{"model": "masked image model", "dataset": "made-up ball-and-stick molecule models", "train_examples": 97500, "image_size": 48, "crop_scale_min": 1, "horizontal_flip": true, "translate": 0.12, "method": "mae", "mask_ratio": 0.5, "loss": "mse", "encoder_arch": "vit", "encoder_norm": "layernorm", "encoder_norm_position": "pre", "encoder_activation": "swiglu", "encoder_mlp_ratio": 3, "encoder_head_dim": 32, "encoder_fused_qkv": true, "encoder_bias": "all", "encoder_qk_norm": false, "encoder_parallel_block": false, "encoder_dropout": 0.05, "encoder_inner_norm": false, "encoder_moe": "soft", "encoder_num_experts": 16, "encoder_moe_every": 2, "encoder_expert_mlp_ratio": 0.5, "encoder_slots_per_expert": 1, "encoder_shared_expert": false, "encoder_patch_size": [8, 8], "encoder_layers": 6, "encoder_width": 256, "encoder_positions": "learned", "decoder_width": 256, "norm_pix_loss": false, "decoder_layers": 2, "residual_init": "scaled_by_depth", "optimizer": "soap", "beta2": 0.95, "lr": 0.0028, "beta1": 0.9, "shampoo_beta": 0.95, "eps": 1e-08, "precondition_frequency": 32, "max_precond_dim": 1024, "one_sided": false, "adamw_lr_other_params": 0.0014, "grad_clip": 1.0, "steps": 22000, "batch_size": 384, "epochs": 86.6, "lr_schedule": "step", "warmup_steps": 1100, "weight_decay": 0.05, "adamw_weight_decay_other_params": 0}
Rows from block 5 of the encoder of a small masked image model, named by matrix and row number. Rows with one number within an expert belong to one neuron, the router's apart. Each number is 50 + 10 x the weight over its row's rms, rounded and kept within 0 to 99. All counts start at 0.
Before each expert's rows are labels from the 100 images, of 14848, where the router gives the expert most weight on average: "strongest on" is what is common among them. Only what is clearly more common there than usual is listed. The data: made-up ball-and-stick molecule models. In brackets: how many of the 100, against the usual share in percent.
# router: slot weights (encoder.blocks.5.mlp.router.weight, 16x256, trained with AdamW), inputs 0-255
# gate: expert gate (encoder.blocks.5.mlp.gate, 16x128x256), inputs 0-255
# up: expert up (encoder.blocks.5.mlp.up, 16x128x256), inputs 0-255
# down: expert down (encoder.blocks.5.mlp.down, 16x256x128, transposed), outputs 0-255

# expert 10
strongest on: dark backdrop (100 vs 49.3); small balls on sticks (95 vs 33.2)
router.10:57 62 45 59 56 74 47 37 58 28 62 50 51 35 45 35 47 50 49 68 38 24 44 51 50 62 26 41 40 63 50 55 56 50 35 47 47 48 51 54 50 53 61 56 47 66 42 60 58 41 65 51 55 63 38 54 54 41 58 32 57 59 58 48 42 59 50 57 46 46 62 61 44 32 53 40 50 49 61 41 40 39 49 34 45 56 37 42 57 43 73 37 28 57 46 57 51 53 41 61 53 60 67 37 40 48 62 47 57 63 62 58 66 46 57 62 52 35 44 33 51 36 41 39 56 31 57 26 35 59 59 39 48 35 42 55 65 59 52 28 32 48 46 55 52 55 57 38 52 48 66 62 61 37 57 42 55 46 50 42 48 39 35 34 62 52 63 37 49 28 44 47 40 48 35 47 41 48 49 48 56 43 38 61 53 56 52 51 51 54 43 41 47 56 34 50 53 48 51 60 49 31 34 42 51 42 50 74 34 46 61 52 58 53 50 44 53 62 54 46 56 49 52 44 56 38 42 57 55 43 33 55 52 35 43 69 67 38 45 46 60 62 40 53 63 63 48 67 53 59 55 32 42 53 46 49
gate.0:55 58 49 51 51 56 54 52 67 41 45 40 41 54 42 44 57 63 42 48 61 60 54 31 56 53 61 51 48 54 62 35 63 57 24 48 55 50 44 53 42 39 35 32 47 56 12 42 41 28 54 49 46 62 37 54 48 58 55 48 42 52 55 50 46 37 58 46 42 41 58 56 48 52 60 33 70 56 41 47 70 44 35 22 58 51 66 51 57 46 45 61 44 60 49 48 66 44 53 65 46 47 52 49 56 53 61 42 46 50 53 56 47 41 34 54 59 36 60 39 70 44 62 48 48 70 38 50 37 55 57 47 53 35 51 47 51 34 57 45 62 53 35 53 43 44 56 39 40 52 61 52 70 40 24 33 60 48 49 49 31 42 41 39 49 53 43 36 48 52 58 54 49 40 59 66 54 31 56 36 62 53 34 51 63 36 61 36 52 53 38 41 48 57 44 56 44 54 49 56 47 51 70 45 44 41 72 57 38 48 47 48 40 59 29 62 62 38 46 64 62 60 48 54 53 58 60 66 48 54 67 57 42 52 50 45 43 70 38 47 54 54 53 63 49 26 46 69 63 44 49 57 51 48 52 47
up.0:47 48 47 54 55 63 51 49 39 38 60 60 59 39 47 45 55 40 66 39 29 67 50 43 53 35 37 46 56 49 55 62 52 41 63 58 50 28 58 52 43 51 65 61 54 49 59 55 46 58 52 28 53 18 52 45 28 30 48 42 46 61 31 63 38 48 59 52 43 57 43 38 51 66 64 68 49 43 56 42 38 59 56 42 43 40 44 52 40 50 50 60 56 51 47 34 50 29 64 44 45 50 50 47 56 56 62 49 55 51 63 43 48 46 69 57 47 65 49 46 36 46 74 40 60 66 54 44 58 51 54 50 62 57 55 56 59 75 33 47 51 42 47 41 52 46 49 39 50 46 45 51 43 57 54 46 61 49 55 53 53 55 37 39 74 68 61 24 62 52 49 31 52 28 33 54 41 56 47 58 54 41 74 45 61 46 40 55 38 64 54 59 57 49 57 66 61 42 52 38 48 55 46 45 49 36 41 60 61 38 47 43 54 51 62 54 35 55 64 45 46 64 66 52 56 51 40 50 47 35 41 60 54 35 58 68 54 26 47 54 64 50 49 44 56 66 47 37 40 60 55 36 54 56 43 63
down.0:45 55 50 48 63 56 58 55 53 44 45 53 52 57 33 43 35 56 57 52 60 59 33 44 57 71 48 69 49 41 50 49 59 50 35 58 24 42 58 57 48 53 39 57 63 52 35 53 59 37 32 48 57 49 60 53 56 31 39 48 71 41 68 57 63 47 55 79 46 61 48 33 57 48 59 36 49 53 47 40 60 60 51 62 62 70 55 41 43 49 55 51 51 55 36 51 49 36 63 63 53 47 47 60 47 56 65 61 39 54 50 48 47 59 53 54 42 48 55 28 37 39 54 40 53 38 69 41 53 39 35 51 57 49 54 28 62 56 51 25 43 67 42 46 31 52 34 50 43 46 35 47 45 39 58 49 61 38 47 56 38 56 57 37 57 53 32 49 56 63 35 47 47 35 55 48 59 73 60 42 48 56 40 53 55 48 54 46 73 63 59 39 56 49 66 32 56 51 48 55 46 59 53 34 41 58 27 55 42 46 34 56 72 32 44 36 47 39 42 60 43 44 54 55 52 50 58 46 47 46 36 38 30 56 58 49 49 63 48 46 49 55 68 49 35 44 50 50 62 58 56 47 46 70 53 38

# expert 9
strongest on: dark backdrop (92 vs 49.3); balls: eleven (26 vs 10.1)
router.9:71 60 47 47 44 53 48 46 58 58 64 45 51 49 45 59 49 38 58 63 44 60 37 38 52 61 33 57 33 27 73 51 52 61 21 43 49 24 51 46 64 50 46 59 40 65 24 35 53 44 50 54 63 57 46 45 60 46 42 50 55 52 37 57 34 57 37 38 46 44 57 62 49 35 55 47 47 55 47 49 59 42 37 47 56 32 37 71 47 40 66 37 67 53 51 46 56 49 60 51 48 40 56 40 55 57 40 34 67 55 59 47 55 42 31 41 57 40 60 27 44 69 56 31 46 58 54 54 46 61 50 67 46 59 51 43 45 55 45 64 45 58 52 42 46 60 64 34 44 53 36 57 61 51 45 47 62 44 40 55 53 58 48 40 54 51 56 27 32 47 58 43 52 27 42 59 61 47 48 51 70 48 50 58 53 65 61 45 55 56 43 52 70 59 34 54 57 63 52 61 54 56 41 56 53 44 52 68 42 49 45 59 27 60 51 44 65 45 43 63 49 60 53 33 40 31 51 58 67 57 58 54 43 48 42 40 60 61 54 56 72 42 53 46 55 48 37 54 39 57 54 47 49 46 45 56
gate.0:51 39 48 44 64 50 63 73 47 58 40 53 32 38 39 41 47 57 38 35 50 48 48 45 37 60 49 53 71 27 45 47 45 55 65 49 56 54 37 55 58 61 57 44 58 40 42 48 59 61 72 45 46 57 43 56 38 49 39 57 45 58 70 40 57 49 31 52 32 42 43 56 48 57 48 39 51 51 63 58 47 49 55 67 48 44 33 49 34 54 61 52 54 53 39 60 64 46 50 65 40 43 36 49 37 49 34 42 40 65 48 36 33 36 45 51 55 46 83 49 46 74 46 47 48 63 51 50 41 57 43 36 64 38 78 43 51 44 62 57 64 52 70 74 31 58 59 63 55 40 40 59 53 42 52 34 30 50 64 68 50 56 44 50 52 52 37 58 61 37 41 44 44 40 42 54 61 52 54 43 46 44 54 48 68 38 43 56 49 56 60 55 38 43 44 62 55 63 43 59 33 45 60 53 52 54 44 59 40 35 71 54 33 57 35 46 53 57 36 55 38 43 45 51 67 58 62 51 32 55 59 56 64 41 52 39 54 48 61 37 53 51 42 44 42 43 47 57 54 63 50 51 50 44 51 51
up.0:61 35 45 35 64 49 63 50 58 65 59 43 33 44 48 53 36 52 32 39 55 43 60 29 41 48 45 53 69 17 59 50 47 49 59 54 45 47 53 50 49 46 50 48 52 55 44 51 54 54 55 43 47 66 60 53 42 54 54 63 56 45 65 68 44 28 20 61 48 48 49 56 39 59 35 48 50 58 57 65 50 40 59 56 50 45 43 48 34 56 59 52 48 53 45 55 45 38 58 59 37 36 50 41 58 31 34 53 36 68 54 39 43 46 50 55 54 66 81 45 28 65 40 56 44 47 53 64 41 62 54 32 73 46 68 63 52 45 52 61 60 46 60 51 42 57 64 38 61 48 47 57 60 52 46 41 50 46 66 54 45 49 47 51 47 47 58 55 62 39 48 42 43 37 48 43 51 55 41 40 63 49 50 50 52 49 58 56 46 51 40 61 28 46 49 59 51 41 46 58 36 38 42 62 57 44 33 43 47 22 56 45 33 54 68 50 67 42 52 69 40 56 53 63 54 53 50 50 48 53 65 51 63 36 54 28 54 60 64 34 37 57 52 54 58 35 40 47 49 57 59 46 60 47 48 63
down.0:58 52 45 55 25 61 40 57 36 44 59 40 47 40 34 55 33 56 62 65 58 55 63 44 53 54 58 41 44 51 39 51 62 42 42 53 49 42 52 54 50 33 39 43 62 47 57 40 61 48 55 60 56 77 39 23 49 62 54 54 45 61 50 42 50 63 33 76 57 63 46 40 67 47 44 35 63 55 41 52 49 43 67 43 53 42 39 31 53 29 40 55 50 58 44 64 33 70 44 52 55 46 30 40 52 64 64 54 57 27 50 55 58 72 43 45 49 51 59 50 55 51 34 44 55 49 53 57 56 61 42 53 40 45 41 49 42 46 38 50 48 33 38 47 61 40 46 53 44 51 57 65 53 57 35 43 24 52 59 51 71 53 45 53 52 40 65 52 43 40 57 44 55 53 45 53 34 37 62 53 39 52 45 58 46 46 51 58 58 50 38 61 37 58 47 65 61 57 39 66 58 48 58 45 49 64 63 51 68 53 41 54 58 43 55 44 39 47 61 46 63 47 69 69 59 60 66 43 47 48 38 58 48 38 36 61 27 49 46 60 46 52 42 46 54 52 65 39 36 55 50 58 39 47 46 70

# expert 12
strongest on: balls: twelve (26 vs 10.5)
router.12:60 62 53 72 65 66 40 35 58 42 79 38 67 48 50 53 55 39 55 69 46 52 45 45 49 53 51 40 43 49 52 55 39 45 57 53 32 41 52 35 56 52 49 39 51 60 41 51 39 45 55 52 64 32 44 51 34 46 68 43 46 39 46 45 54 49 48 40 56 45 43 45 50 50 58 50 45 55 59 37 39 54 49 40 39 50 42 46 44 31 50 42 62 42 41 51 48 63 34 54 30 50 58 53 70 48 35 46 53 72 38 43 44 43 42 75 55 48 44 58 49 45 31 52 47 50 33 39 50 43 47 56 50 50 84 42 55 63 39 69 49 54 53 40 49 49 62 34 54 47 60 45 60 39 48 61 64 38 69 71 62 50 32 35 41 49 55 56 57 51 65 61 44 49 51 49 31 54 64 65 47 51 37 49 52 56 69 43 49 60 67 36 38 63 39 51 49 47 55 34 64 62 33 48 50 60 56 61 53 48 54 60 47 41 44 60 52 43 54 51 42 48 27 39 32 52 46 40 48 36 49 53 61 47 53 40 59 59 55 62 76 53 56 38 64 42 27 51 51 42 54 42 39 51 48 55
gate.0:36 47 31 41 46 47 57 44 49 56 57 44 38 41 57 51 48 60 44 59 54 48 60 54 51 59 48 54 68 61 44 38 53 41 49 58 56 65 52 61 58 50 48 43 56 49 55 53 57 50 51 64 50 32 35 51 59 44 45 40 50 51 34 53 47 37 53 60 42 58 59 45 57 59 52 55 54 46 67 46 49 35 40 52 44 58 50 44 56 66 55 77 62 74 59 40 62 43 44 36 61 64 53 49 55 54 40 48 50 58 61 53 50 69 58 44 45 42 52 73 61 59 61 43 57 40 69 36 35 56 41 43 51 56 46 48 50 33 41 40 44 56 49 57 50 54 36 25 59 49 49 48 34 56 47 29 63 34 49 41 56 48 39 39 44 62 47 52 56 59 47 49 52 47 52 61 58 42 62 31 65 45 48 42 41 56 32 34 52 39 39 49 62 55 48 34 53 52 47 36 54 56 46 59 51 40 44 37 44 38 32 50 36 45 48 62 41 58 41 63 38 41 72 42 62 42 40 50 50 55 54 63 40 58 34 47 47 45 52 36 40 57 57 74 59 53 73 72 63 24 49 68 59 18 60 60
up.0:62 54 58 58 56 53 40 46 46 41 46 51 44 55 58 50 45 46 62 44 43 44 55 63 38 42 52 47 24 38 50 53 47 51 60 47 38 35 40 55 46 58 49 56 58 37 43 48 41 42 49 41 54 59 59 47 43 61 49 58 53 52 69 40 59 47 53 42 61 33 28 58 54 37 53 37 48 52 35 58 45 57 56 58 51 34 49 62 42 47 37 39 40 28 51 60 51 53 49 62 46 33 45 53 52 48 69 63 57 47 45 35 41 37 42 48 53 65 53 34 45 58 39 55 39 65 23 60 64 51 61 52 55 51 58 43 50 57 50 51 61 46 51 44 55 56 62 65 49 61 45 58 75 40 47 72 36 73 42 54 44 44 52 63 63 43 45 62 38 58 43 52 53 58 44 35 40 64 44 58 41 58 47 55 55 43 65 55 53 77 71 55 44 45 56 65 46 47 51 61 42 43 49 46 46 55 58 59 62 58 66 48 63 57 43 27 56 44 62 36 52 48 30 70 41 50 68 34 50 49 47 43 62 35 56 60 59 54 44 66 63 40 30 33 53 50 38 34 32 60 46 31 47 58 42 30
down.0:35 32 43 64 70 57 52 49 70 64 53 45 43 36 67 42 69 61 41 60 51 42 61 48 56 49 36 39 45 59 63 53 41 44 44 51 50 60 31 76 41 50 61 49 67 72 26 54 63 45 42 51 51 43 48 71 71 40 43 41 52 56 56 55 45 43 52 48 36 43 72 53 55 39 50 38 64 33 48 48 49 46 52 46 60 28 39 35 60 49 46 59 47 50 54 42 49 45 56 41 56 66 53 59 42 43 53 43 51 37 57 59 47 44 55 57 37 46 33 44 59 46 49 54 38 38 50 48 39 46 47 78 45 56 58 35 43 56 49 41 36 46 47 59 35 57 45 48 46 42 31 57 67 42 46 49 55 57 60 30 60 47 51 68 44 54 49 46 41 51 58 73 48 54 47 40 57 47 46 56 57 56 44 39 45 50 46 45 44 49 50 59 41 58 41 52 81 53 39 54 48 50 36 58 40 41 43 20 43 31 44 69 61 41 47 62 60 37 70 46 68 59 47 46 53 58 34 52 67 46 67 49 51 47 61 55 51 61 44 42 51 62 60 49 48 37 49 61 39 46 55 55 42 52 45 46

# expert 1
strongest on: dark backdrop (96 vs 49.3); small balls on sticks (63 vs 33.2); balls: twelve (31 vs 10.5); balls: eleven (30 vs 10.1)
router.1:48 27 51 58 49 53 49 41 57 46 52 34 44 51 51 43 38 60 64 53 70 24 42 38 69 68 51 42 46 29 57 55 54 52 48 58 46 53 43 46 57 40 48 50 51 49 57 56 46 56 48 47 52 50 48 71 43 38 35 55 52 60 49 46 34 54 52 48 42 51 47 62 80 62 21 31 56 25 48 35 31 44 52 50 57 55 45 46 50 48 55 47 50 44 45 52 37 65 54 44 52 49 54 44 58 58 49 62 39 42 67 50 46 46 61 50 40 54 43 51 43 53 61 45 45 29 44 51 38 72 47 44 63 43 32 67 37 41 38 68 56 38 47 24 28 51 49 46 54 56 69 47 58 36 50 48 57 48 68 41 56 42 55 37 46 50 48 47 59 49 53 69 44 43 37 52 54 36 44 56 48 31 62 62 55 50 55 44 59 40 49 57 47 37 54 48 44 43 51 39 48 48 37 47 46 44 53 76 63 60 49 41 37 49 40 38 49 44 62 45 36 48 27 66 48 52 48 58 48 58 65 66 58 31 28 59 44 60 56 47 72 60 48 62 63 50 44 52 56 58 59 45 48 48 59 40
gate.0:49 59 50 50 62 55 71 51 50 56 56 49 31 40 45 48 29 49 32 46 55 66 55 54 47 54 65 60 27 49 48 39 51 46 48 62 64 59 31 42 64 53 46 38 54 46 45 70 48 59 40 47 61 58 49 57 39 42 38 49 58 41 37 39 39 41 40 45 55 59 59 52 41 45 56 59 61 56 50 51 50 58 40 57 45 53 46 60 61 60 61 54 49 34 51 47 51 38 43 43 44 40 59 34 44 43 56 67 51 64 40 61 58 33 34 49 56 52 42 44 41 43 35 73 53 72 74 42 61 46 41 46 46 40 48 51 41 66 61 30 66 49 49 53 49 44 41 44 64 51 45 47 61 57 51 39 33 44 45 53 40 48 41 36 65 32 49 44 67 60 66 29 50 59 37 51 47 20 48 50 35 49 59 42 52 41 27 55 50 49 54 55 62 47 53 55 51 44 61 66 62 39 44 47 67 53 55 46 64 38 54 54 40 41 61 54 41 50 27 45 57 71 66 53 62 43 71 71 47 52 31 56 43 58 48 51 58 49 44 53 41 50 68 61 54 51 44 70 50 55 59 61 59 49 45 43
up.0:51 60 48 46 59 55 66 58 49 59 62 43 50 46 42 39 30 51 32 42 53 68 58 46 46 47 64 58 25 48 54 41 53 53 47 67 61 64 30 44 65 51 34 33 55 49 41 70 46 54 40 39 60 68 44 58 47 42 34 42 58 43 31 45 47 46 50 47 50 54 58 48 40 46 59 62 63 59 46 40 54 59 30 62 42 56 47 62 50 52 55 54 58 40 51 44 59 44 42 39 47 30 55 35 41 45 57 63 48 60 34 64 47 34 38 44 66 59 40 48 45 40 36 77 54 66 64 50 58 48 47 53 52 41 47 48 41 67 58 33 67 56 55 55 50 49 44 32 62 53 53 49 51 63 56 44 34 39 42 50 47 53 42 41 59 28 47 49 67 50 51 26 54 57 36 57 47 29 46 60 40 51 51 39 53 47 34 50 49 50 58 50 66 55 54 46 53 43 62 67 55 37 46 44 68 60 47 37 61 44 51 54 29 44 58 53 32 50 30 51 54 73 60 51 63 38 75 66 46 53 34 50 46 58 43 53 61 53 42 56 45 55 64 49 52 57 44 63 53 53 58 61 55 46 38 43
down.0:57 45 48 52 33 66 69 31 57 59 60 34 54 61 54 48 53 49 57 63 42 52 68 35 33 45 49 62 53 60 36 56 38 70 47 50 32 47 50 59 18 52 38 44 54 47 42 44 58 45 47 43 58 46 42 39 43 40 70 47 43 52 38 45 51 50 59 46 62 49 53 37 54 55 43 46 30 36 58 52 54 59 56 54 29 29 65 52 49 51 62 55 44 47 58 59 51 48 56 64 44 65 41 30 54 49 42 48 47 45 57 41 68 49 63 47 49 51 34 60 55 37 47 44 56 59 44 35 43 60 47 53 45 46 57 66 83 68 38 41 56 45 45 49 60 56 46 47 40 52 33 48 46 39 42 57 53 48 43 56 55 52 45 62 37 43 62 53 56 62 57 47 50 50 59 41 51 33 51 52 37 49 50 21 47 52 46 40 43 66 45 52 62 50 63 31 56 39 55 64 36 58 47 68 57 58 55 41 25 63 64 49 53 44 52 68 63 56 49 45 41 53 59 53 42 59 54 57 65 55 76 45 55 59 28 37 62 46 39 51 43 58 25 63 43 53 56 52 49 54 44 43 54 54 45 45